Weights of a small spectrogram VQ-VAE.
Model: log mel input, encoder arch vit, encoder norm rmsnorm, encoder activation gelu, encoder patch size [8, 8], encoder width 192, decoder activation gelu.
Training: adamw at rate 0.0015, 10000 steps.
Rows from block 6 of the encoder of a small spectrogram VQ-VAE, named by matrix and row number. Rows with one number belong to one neuron. Each number is 200 + 20 x the weight over its row's rms, rounded and kept within 0 to 999. All counts start at 0. After the name is the row's rms in percent of the matrix's.
After each neuron's rows are labels from the 100 clips, of 14976, where the neuron reaches its highest value: "top examples" is what is common among them; "peak in band" is the frequency band that holds the peak. Only what is clearly more common there than usual is listed. The data: struck, bounced, scraped and rolled objects made by modal synthesis.
# fc1: MLP up (encoder.blocks.6.mlp.fc1.weight, 768x192), inputs 96-191
# fc2: MLP down (encoder.blocks.6.mlp.fc2.weight, 192x768, transposed), outputs 96-191

fc1.378,098,200,200,200,244,211,200,200,200,200,172,207,200,200,200,200,200,187,200,200,200,200,200,200,158,250,200,200,225,234,200,200,200,200,200,200,200,200,200,200,200,179,200,200,200,237,171,200,200,200,185,200,250,153,200,200,200,200,226,200,169,200,200,200,200,200,245,200,200,200,200,200,200,216,200,200,200,200,200,200,157,200,172,200,200,206,200,241,200,173,245,178,200,200,200,206,200
fc2.378,081,200,200,200,200,159,187,242,200,200,242,200,182,200,186,200,200,149,200,200,181,165,200,200,200,242,200,218,200,228,200,238,200,200,200,145,176,173,200,200,200,200,200,200,200,157,132,200,200,213,165,200,200,200,200,200,200,200,200,200,200,200,142,200,200,179,200,223,200,200,200,200,200,200,160,200,200,200,180,234,200,156,200,200,200,200,241,179,219,200,200,195,162,206,200,200,200
top examples: repeated hits
peak in band: 250 to 500 Hz; 0 to 250 Hz

fc1.621,087,200,236,200,200,160,200,200,200,200,200,200,229,200,172,200,200,200,200,200,200,200,200,200,200,200,200,200,254,140,200,200,200,200,200,200,189,200,200,248,200,200,200,200,200,200,200,200,213,122,200,190,200,200,169,200,200,200,200,200,200,200,200,200,247,200,200,200,200,182,200,200,246,200,200,200,200,230,245,200,181,200,182,219,200,237,200,200,200,200,200,178,244,200,200,200,200
fc2.621,076,200,200,200,200,200,200,200,200,200,147,200,200,200,200,200,200,200,218,200,200,243,210,200,204,200,200,200,200,200,196,200,200,200,200,200,219,177,200,200,200,200,200,200,183,149,200,200,200,200,200,200,200,200,200,200,200,200,200,194,200,200,200,195,228,200,228,200,200,262,200,271,200,236,261,167,264,200,200,148,200,200,200,200,200,179,200,200,231,200,248,200,200,200,125,200,200
top examples: one hit
peak in band: 2000 to 4000 Hz

fc1.555,097,200,200,200,200,240,200,205,200,200,243,219,200,200,227,200,200,200,200,200,219,239,173,200,200,200,200,200,226,200,200,200,200,200,200,200,200,200,200,200,200,200,200,210,200,200,200,225,234,200,149,200,200,218,177,200,235,216,179,176,181,200,200,171,200,268,232,200,200,157,251,200,162,200,236,200,200,200,200,200,200,200,200,225,160,200,200,205,224,200,200,200,257,200,200,200,200
fc2.555,080,210,200,200,200,205,200,200,200,200,223,200,200,229,200,241,200,200,173,200,200,200,200,153,200,200,200,237,200,200,175,187,200,200,231,170,200,241,200,165,182,200,214,200,217,200,200,200,178,190,200,200,219,200,200,200,159,200,175,200,200,135,230,235,200,149,200,200,200,241,224,200,200,272,200,200,200,240,200,199,200,200,227,191,200,200,200,225,200,218,200,221,200,191,200,182,200
top examples: one hit
peak in band: 250 to 500 Hz; 500 to 1000 Hz

fc1.326,099,200,200,200,173,200,200,200,200,200,200,200,146,150,200,200,200,200,200,252,200,200,157,233,279,200,200,200,200,200,200,200,200,156,232,200,200,153,200,200,200,200,200,200,200,253,200,200,238,163,200,200,184,200,183,200,254,200,200,183,150,133,200,200,200,200,200,200,200,160,147,200,200,226,200,220,200,200,194,200,200,200,200,221,200,171,200,200,200,181,172,200,200,200,148,200,200
fc2.326,124,123,212,200,200,201,200,200,200,160,200,217,200,200,200,200,200,200,187,200,200,157,200,200,257,224,200,200,200,200,200,200,200,235,176,200,231,200,253,200,200,200,200,200,200,200,200,225,178,200,200,223,293,200,200,237,165,200,200,212,200,200,270,200,169,203,200,203,200,200,200,200,200,200,196,200,177,211,200,200,200,200,200,200,200,220,200,205,200,200,200,200,200,211,200,200,200
top examples: bouncing
peak in band: 250 to 500 Hz

fc1.124,102,200,200,223,236,233,182,188,200,239,200,200,200,200,200,200,200,200,200,200,200,224,200,200,251,173,200,227,200,222,227,233,186,170,200,200,200,200,198,200,200,200,228,169,200,233,249,200,200,200,200,232,205,200,200,174,226,200,200,200,200,200,200,142,200,200,200,200,200,211,200,200,200,200,200,164,200,216,200,200,217,200,154,200,200,185,148,200,200,222,200,200,232,200,200,200,200
fc2.124,106,200,173,240,186,200,200,200,200,175,148,200,156,200,200,212,200,200,200,188,181,200,221,200,148,200,200,200,200,123,228,238,220,237,200,200,222,200,200,200,200,200,200,200,195,207,200,200,200,229,200,200,200,200,262,200,156,158,200,200,200,200,186,139,200,200,200,222,200,167,226,209,200,265,200,200,244,200,214,200,200,176,200,152,178,160,215,200,200,200,200,200,200,191,200,200,200
top examples: bouncing
peak in band: 0 to 250 Hz

fc1.742,109,141,212,200,218,167,200,171,200,200,200,174,200,200,200,222,200,200,234,200,200,200,200,233,200,210,171,207,200,200,160,200,200,165,200,200,200,200,200,200,200,200,200,200,200,200,157,200,200,189,200,200,200,193,200,186,231,153,200,220,200,200,200,168,200,200,200,200,200,197,210,200,235,200,215,200,269,200,189,200,200,200,170,200,200,200,200,200,200,230,200,200,200,232,221,200,200
fc2.742,110,200,200,175,200,275,200,200,200,172,200,200,200,200,200,200,200,200,179,200,200,230,200,200,200,132,200,200,200,200,200,200,200,200,200,182,200,200,200,200,179,200,200,200,200,200,200,200,189,281,179,200,200,200,200,200,158,262,200,152,200,162,255,200,200,152,200,148,175,200,200,200,200,200,200,208,200,200,200,200,200,200,200,241,200,200,200,200,200,200,200,200,200,167,200,200,251
top examples: bouncing; thin (high-pass)
peak in band: 0 to 250 Hz

fc1.757,079,200,200,164,200,200,200,200,200,200,268,200,200,200,200,200,157,200,200,200,200,200,200,200,200,200,200,200,200,200,200,161,200,200,200,200,200,200,200,184,179,200,200,200,200,200,200,200,200,200,200,200,237,200,200,219,200,200,200,200,200,200,200,200,200,200,200,200,200,242,200,220,200,200,200,200,200,200,200,200,200,200,166,200,200,200,221,200,157,200,200,200,200,200,200,200,200
fc2.757,060,200,150,200,239,172,200,154,200,200,200,200,165,200,108,200,185,200,200,200,200,200,200,223,200,200,200,200,213,200,200,200,200,200,200,200,200,200,200,200,200,200,200,200,200,167,200,200,200,243,224,200,200,200,200,200,200,235,200,200,200,200,200,200,200,247,204,200,200,200,222,200,200,200,200,200,200,163,200,200,200,200,180,200,171,200,200,200,173,200,216,200,200,200,155,233,266
top examples: repeated hits
peak in band: 4000 to 8000 Hz

fc1.51,098,200,200,200,200,200,242,227,200,200,200,200,200,200,197,200,205,200,200,249,271,200,200,200,243,200,200,257,200,200,200,200,200,160,247,200,163,200,200,232,242,150,234,200,200,243,200,200,237,187,200,200,169,200,200,154,234,200,200,200,239,200,200,215,234,253,200,200,200,200,200,200,187,188,200,242,200,200,152,200,228,200,200,200,185,200,200,200,200,200,200,181,200,200,200,200,200
fc2.51,082,141,200,244,200,200,200,200,200,200,200,200,200,200,200,200,200,168,200,200,167,228,200,200,200,172,200,200,200,200,249,200,166,233,200,198,200,200,200,151,200,200,200,223,200,213,200,230,200,212,222,200,200,200,200,256,200,200,176,200,200,233,200,186,200,200,200,200,200,200,200,200,200,200,212,200,137,200,250,280,249,200,205,200,200,200,225,167,200,200,200,216,200,221,200,200,200
top examples: bouncing
peak in band: 1000 to 2000 Hz

fc1.26,092,194,200,214,200,200,122,188,200,200,238,200,200,200,148,200,200,178,256,200,200,200,238,200,200,200,235,200,200,200,200,194,200,200,200,200,200,166,200,200,200,200,209,171,200,200,200,235,200,200,200,178,200,244,200,200,200,200,200,249,200,181,200,200,200,200,243,200,200,200,200,200,200,200,200,200,200,226,162,200,200,200,191,200,155,200,200,200,229,165,235,200,200,185,170,200,200
fc2.26,064,154,200,200,200,200,133,159,108,231,200,200,200,200,200,200,200,141,200,200,177,277,191,200,200,200,200,180,200,161,200,206,200,174,200,200,200,200,200,157,200,200,200,200,236,200,223,200,200,200,200,200,200,200,200,229,200,200,200,200,221,200,200,200,226,200,245,200,200,200,168,200,167,200,200,200,158,200,200,200,200,170,200,200,200,200,200,200,200,200,200,205,200,200,200,200,224
top examples: one hit
peak in band: 0 to 250 Hz

fc1.434,120,200,182,200,245,242,200,200,200,200,223,178,200,200,224,174,200,200,221,200,220,227,200,200,200,224,200,218,200,200,200,200,200,200,200,219,181,211,200,223,154,234,200,200,200,200,200,245,200,200,200,200,171,200,200,157,230,200,178,173,200,238,200,200,200,250,200,200,200,200,247,200,170,224,186,231,200,200,200,200,200,219,200,200,165,222,212,223,200,200,190,185,259,192,221,200,200
fc2.434,104,200,217,200,217,221,234,200,192,200,214,218,200,230,215,221,200,200,185,200,200,200,200,200,225,200,200,271,200,200,200,200,200,242,200,200,160,243,200,200,200,200,181,210,191,146,223,200,200,261,197,200,187,200,200,200,166,200,200,186,200,173,200,200,200,160,164,200,200,200,200,190,200,200,165,200,208,232,181,200,241,214,247,178,194,218,200,226,200,226,200,213,200,200,200,200,200
top examples: one hit
peak in band: 2000 to 4000 Hz

fc1.258,091,161,200,200,200,200,214,251,200,200,200,264,157,200,200,200,251,200,200,239,200,200,200,200,237,200,200,200,200,200,200,223,200,200,225,200,200,200,198,200,200,200,200,200,200,200,200,200,221,170,200,200,148,200,187,200,221,228,246,218,200,243,200,220,200,225,163,283,200,200,200,252,200,200,148,200,200,200,218,200,200,200,169,200,200,200,200,200,155,200,200,179,200,200,200,200,231
fc2.258,097,200,200,200,200,200,202,200,180,184,200,200,220,258,200,200,200,191,200,200,200,200,271,200,176,200,200,191,200,203,200,237,200,200,200,200,200,200,200,200,200,200,200,203,200,200,200,203,169,200,200,200,200,200,200,200,200,185,159,200,200,200,200,200,200,231,218,191,248,161,200,200,200,285,200,135,149,200,231,200,200,200,200,200,200,200,200,200,200,198,200,200,200,231,181,213,200
top examples: bouncing; rubber-like damping
peak in band: 500 to 1000 Hz

fc1.11,092,200,200,200,200,200,225,200,200,223,200,200,200,200,200,166,237,200,200,176,200,200,128,200,200,200,260,200,200,200,200,200,211,169,200,252,200,200,200,200,179,175,200,200,253,200,200,236,200,200,200,200,254,200,165,200,200,200,237,200,200,200,200,200,230,200,200,200,200,163,200,230,200,161,265,243,200,200,200,191,200,167,200,200,200,200,214,200,200,200,211,200,200,200,200,200,200
fc2.11,080,217,200,166,200,149,200,216,200,200,200,200,179,123,200,200,200,200,200,200,158,200,200,268,200,200,200,172,200,148,200,252,209,234,200,200,200,200,200,180,200,177,200,149,200,200,168,200,200,200,200,200,200,200,200,200,200,213,200,200,200,200,200,170,200,234,216,247,200,233,200,149,163,200,200,200,200,186,200,166,200,200,200,200,200,200,239,237,239,190,200,200,200,200,200,200,200
top examples: bouncing; thin (high-pass)
peak in band: 0 to 250 Hz

fc1.33,090,200,200,200,200,200,200,200,200,200,200,200,200,200,200,200,200,200,200,200,200,200,200,200,200,200,200,200,200,200,251,200,200,200,200,200,159,200,186,200,200,200,200,180,200,200,200,218,200,200,200,200,235,200,144,200,200,200,200,200,222,200,200,183,200,242,200,200,189,163,242,200,163,200,232,156,155,200,200,200,200,200,155,200,200,200,200,225,200,171,200,171,200,200,200,200,162
fc2.33,097,200,256,166,200,200,190,200,200,200,235,200,200,200,248,187,252,200,249,200,151,200,236,227,200,237,121,226,228,200,226,184,200,200,200,200,200,225,200,200,200,200,200,200,200,200,200,270,200,200,200,176,147,211,200,200,200,200,200,270,200,131,200,184,200,214,167,200,200,200,229,200,187,200,200,200,200,200,168,200,196,200,200,178,179,200,200,200,200,200,200,200,200,200,200,200,200
top examples: one hit
peak in band: 250 to 500 Hz

fc1.220,081,200,200,200,200,164,200,200,200,200,200,158,200,200,200,169,212,200,200,200,200,200,200,200,200,200,200,200,200,200,200,200,224,200,200,200,238,196,200,200,200,200,200,200,176,246,200,200,200,200,200,200,200,200,224,200,260,169,200,200,200,200,177,200,200,245,200,163,200,175,200,143,200,247,200,200,260,200,200,200,200,200,200,200,200,203,200,200,200,213,200,157,235,246,200,200,200
fc2.220,074,200,200,200,200,200,200,200,200,200,200,211,204,200,188,221,200,173,200,200,200,200,245,200,200,200,158,200,200,200,200,200,156,200,200,200,200,200,215,200,200,200,200,200,200,200,171,138,200,146,199,200,200,200,200,200,200,200,200,200,200,200,200,200,200,200,200,201,200,129,200,200,200,311,232,200,200,200,223,200,200,200,200,200,200,234,200,200,200,200,200,230,200,200,254,200,200
top examples: bouncing
peak in band: 4000 to 8000 Hz